From a checkpoint of a small image classifier: depths [4, 4, 4], 8600 steps.
Rows from block 2 of a small image classifier, named by matrix and row number. Rows with one number belong to one channel. Each number is 500 + 40 x the weight over its row's rms, rounded and kept within 0 to 999. All counts start at 0. Numbers have three digits each.
After each channel's rows are labels from the 100 images, of 14976, where the channel reaches its highest value: "strongest on" is what is common among them. Only what is clearly more common there than usual is listed. The data: dashed paths with two dots that lie on the same path or on different ones. In brackets: how many of the 100.
# convs0: first 3x3 conv (model.blocks.2.convs.0.weight, 96x96x3x3, each kernel summed), inputs 0-95
# convs1: second 3x3 conv (model.blocks.2.convs.1.weight, 96x96x3x3, transposed, each kernel summed), outputs 0-95

convs0.0:565564512471551512531495505472489519455509529546552521515464525448478522449562559445528528501510577509469518402439483545471537547422465508440510558498547480491525508587474470477475480500453447470467429505480540489558468443508519491468554541515495477480524431477400525440476521499516440473
convs1.0:565483476461467533512488520471602483500549528519407465498467538500504488479545490515536508547461542546543494475464538571457629467513505542446501529491438495488542473527513509467467499485552426514486551475509493495508506447525490548511527409548476542456526433495486532477541520591440459555
strongest on: many distractors (98)

convs0.3:537589554449497515441489499490459502431473561481486470497519469564558496531522547432464545524487554537542536467445483508505431530454488558527521503531485471575475493509405507486475481554490493530460518520461470533575490514431520409495533489462514509546420481425446539493500561458494458515
convs1.3:578561434567535486533478509539517580574486497482512523479523494548500487487500437496482455422470405461469542607477472437465453538503494424484615505508438502499535534522591505527502531512507560508503415514518504480536498463477482448477502488493498494553435480483513504509486487491514525473
strongest on: many distractors (92)

convs0.59:557496497532504483421552530578486467488496514474460501470507502475486515487474509545445507513519591518529429537454466453481520484454472537498503494573493460581527531559514494553436488466475469512500416518474469456590554489529502475503548430501462582516554527454421475532462468473404487515
convs1.59:540604468402474456483400498491556474552456540459498516523511523499508502503552468560504540511458505559526477475495501562492630439502503513498505529489491519533582464446528498470525466490514506503481591419501507452484586507457512500486526457545505546435522468482448480467479516537503493509
strongest on: many distractors (82)

convs0.58:526532547469492471566524490471410500435497512516436473480484494461500527556585487493528528490524504495488460486465424496522520539458481550510478478488488515543499500532396576507538520469469525479515514541494451451627519514404429481514475521487456474570435511437408499478510490485485524531
convs1.58:477516434498511460526538508505565560503484504511460508504510505527493518500353496452466518439476435444441533530538519455498404485477488441523524499510437502507582503509587496499518541521462619532515448514487524486514504517498503499503491428500503488522564473538616467493470499477525499468
strongest on: many distractors (94)

convs0.93:483512412482555527466470538530452446439470547534604523512531490542514450513583509530472533514489546515491473497518455478475485576462505559437468454524457524486533479500421435476503453520491389471507389506556555468526528443488493511533488479542470497495448483504494443460515504475475471467
convs1.93:521519521476513579585552487537524447517473502528421487529484488505513522520484477504528530539474430485532427602552552518549495422500521521501405498466513495501596532494437492480506495538514352473512511491486491548528494412493502534466484517501536472561511428469525524512500521496520517512
strongest on: many distractors (92)

convs0.76:483528474523518476480570457500513533510546522565481470532547505514504538558472409529521530468454402464537476533526513529519512524536516518477492514593543474493425469503544525480473463536525504484519476541591495469450503496498490616512564464466472474460442470547611475475547503488457560465
convs1.76:528477449491528495478498498492599519494438520482460479504461510537487498517455380479508400491478374524473506483473450470458559454523455463470521492524564490496527546490524477489464490499476586473524504499543496513485511468498476387510463625514456503514448437499524471472486515530503519513
strongest on: dots: different paths (84)

convs0.78:522443443575480498531457525520549486486438505528473500561498515509417484540420463540490540558490502547568495485407435545432502439502518464471445493576535480496501529485495568495504465452488542455548573441503485455543501509486466527440517476472486505461532533453553475447588499470489473486
convs1.78:440466500496518611527613520567411511477558529534510518527502492556488524493560502486461411485490438513521481552559489569544421388470497456482507469493509486478444544501490478464507501498463436520528473463500502498485459543458504505486476447441464458488531490471508528502511519461557555472
strongest on: short paths (62)

convs0.81:467461445526491468437507505499574456588437517524520494517512480516563484473454488463574503477467454436495522507452513534533538493608531481551425510526589508492470546505498518515468490464493523541505505443540520433499464480491506503355478485423493467437507500541495517524533544467539529506
convs1.81:595466489499496573461372483492560453456514483478529508468504461535496509478459505545524469490469522495536550520463515557438552483523507437497527486504459521479512524515627487513467502471444525510498506482508504590383456522490498590457506572482507493485443516479479511501490481536450475541
strongest on: short paths (66)

convs0.23:504466437519480506530519541504520546538455505471534492510529502584501512500354527463481516583441465517456451476569439488450469466486529445525462491506513490479500480506534563506492557482487445520505527508452515552564556534519491438485472463527570522545523520410588554491508476471529557513
convs1.23:509420532482533547549351449498454547535588489530484479504497493507494511507569474528544540534470559515527443471489553507535477499513506484524514477493432476483559529480569477478452515499530475500510485507566488556526488430488501498498476458502505487481523522471681520512509515509510513518
strongest on: short paths (62)

convs0.28:463503480516483539431502499504503557579479458497561514477506551577580493534473555475487525504412492506545479474549522463510351510511484495503485476503536528516478502496450520463451542515518469498500446476479493531597482470554521408486459476529473514448510459460570441541474543512509432530
convs1.28:550546498469437480366440504488581490608490492499509497492488489499529497563463479529539491532584553544525455511459564518491544607479464534455456468486521483479469422497475476486485502506450453483494537501568473545521497529513509510523516508504514519510596495506605515489512489532472466512
strongest on: short paths (61)

convs0.8:530527603479489467551501502483455483412511511511488471518487520464497497493607511488528530478541464505552564488466425489472518559459497566492490438485517514514450535513372498480484475498441517511464494522471448474607444477390485531497506447491472492501492493494419509488495525511476493432
convs1.8:551527465573558467576440461510619413515543513497484498508486509550499511506432454507498467528433382482513531529488523498502513554502494511517505506501468509503586425484628511500478502503516503506491500485533511530538513482507527507539503429497538535505581480556598500482504484479480488497
strongest on: many distractors (82)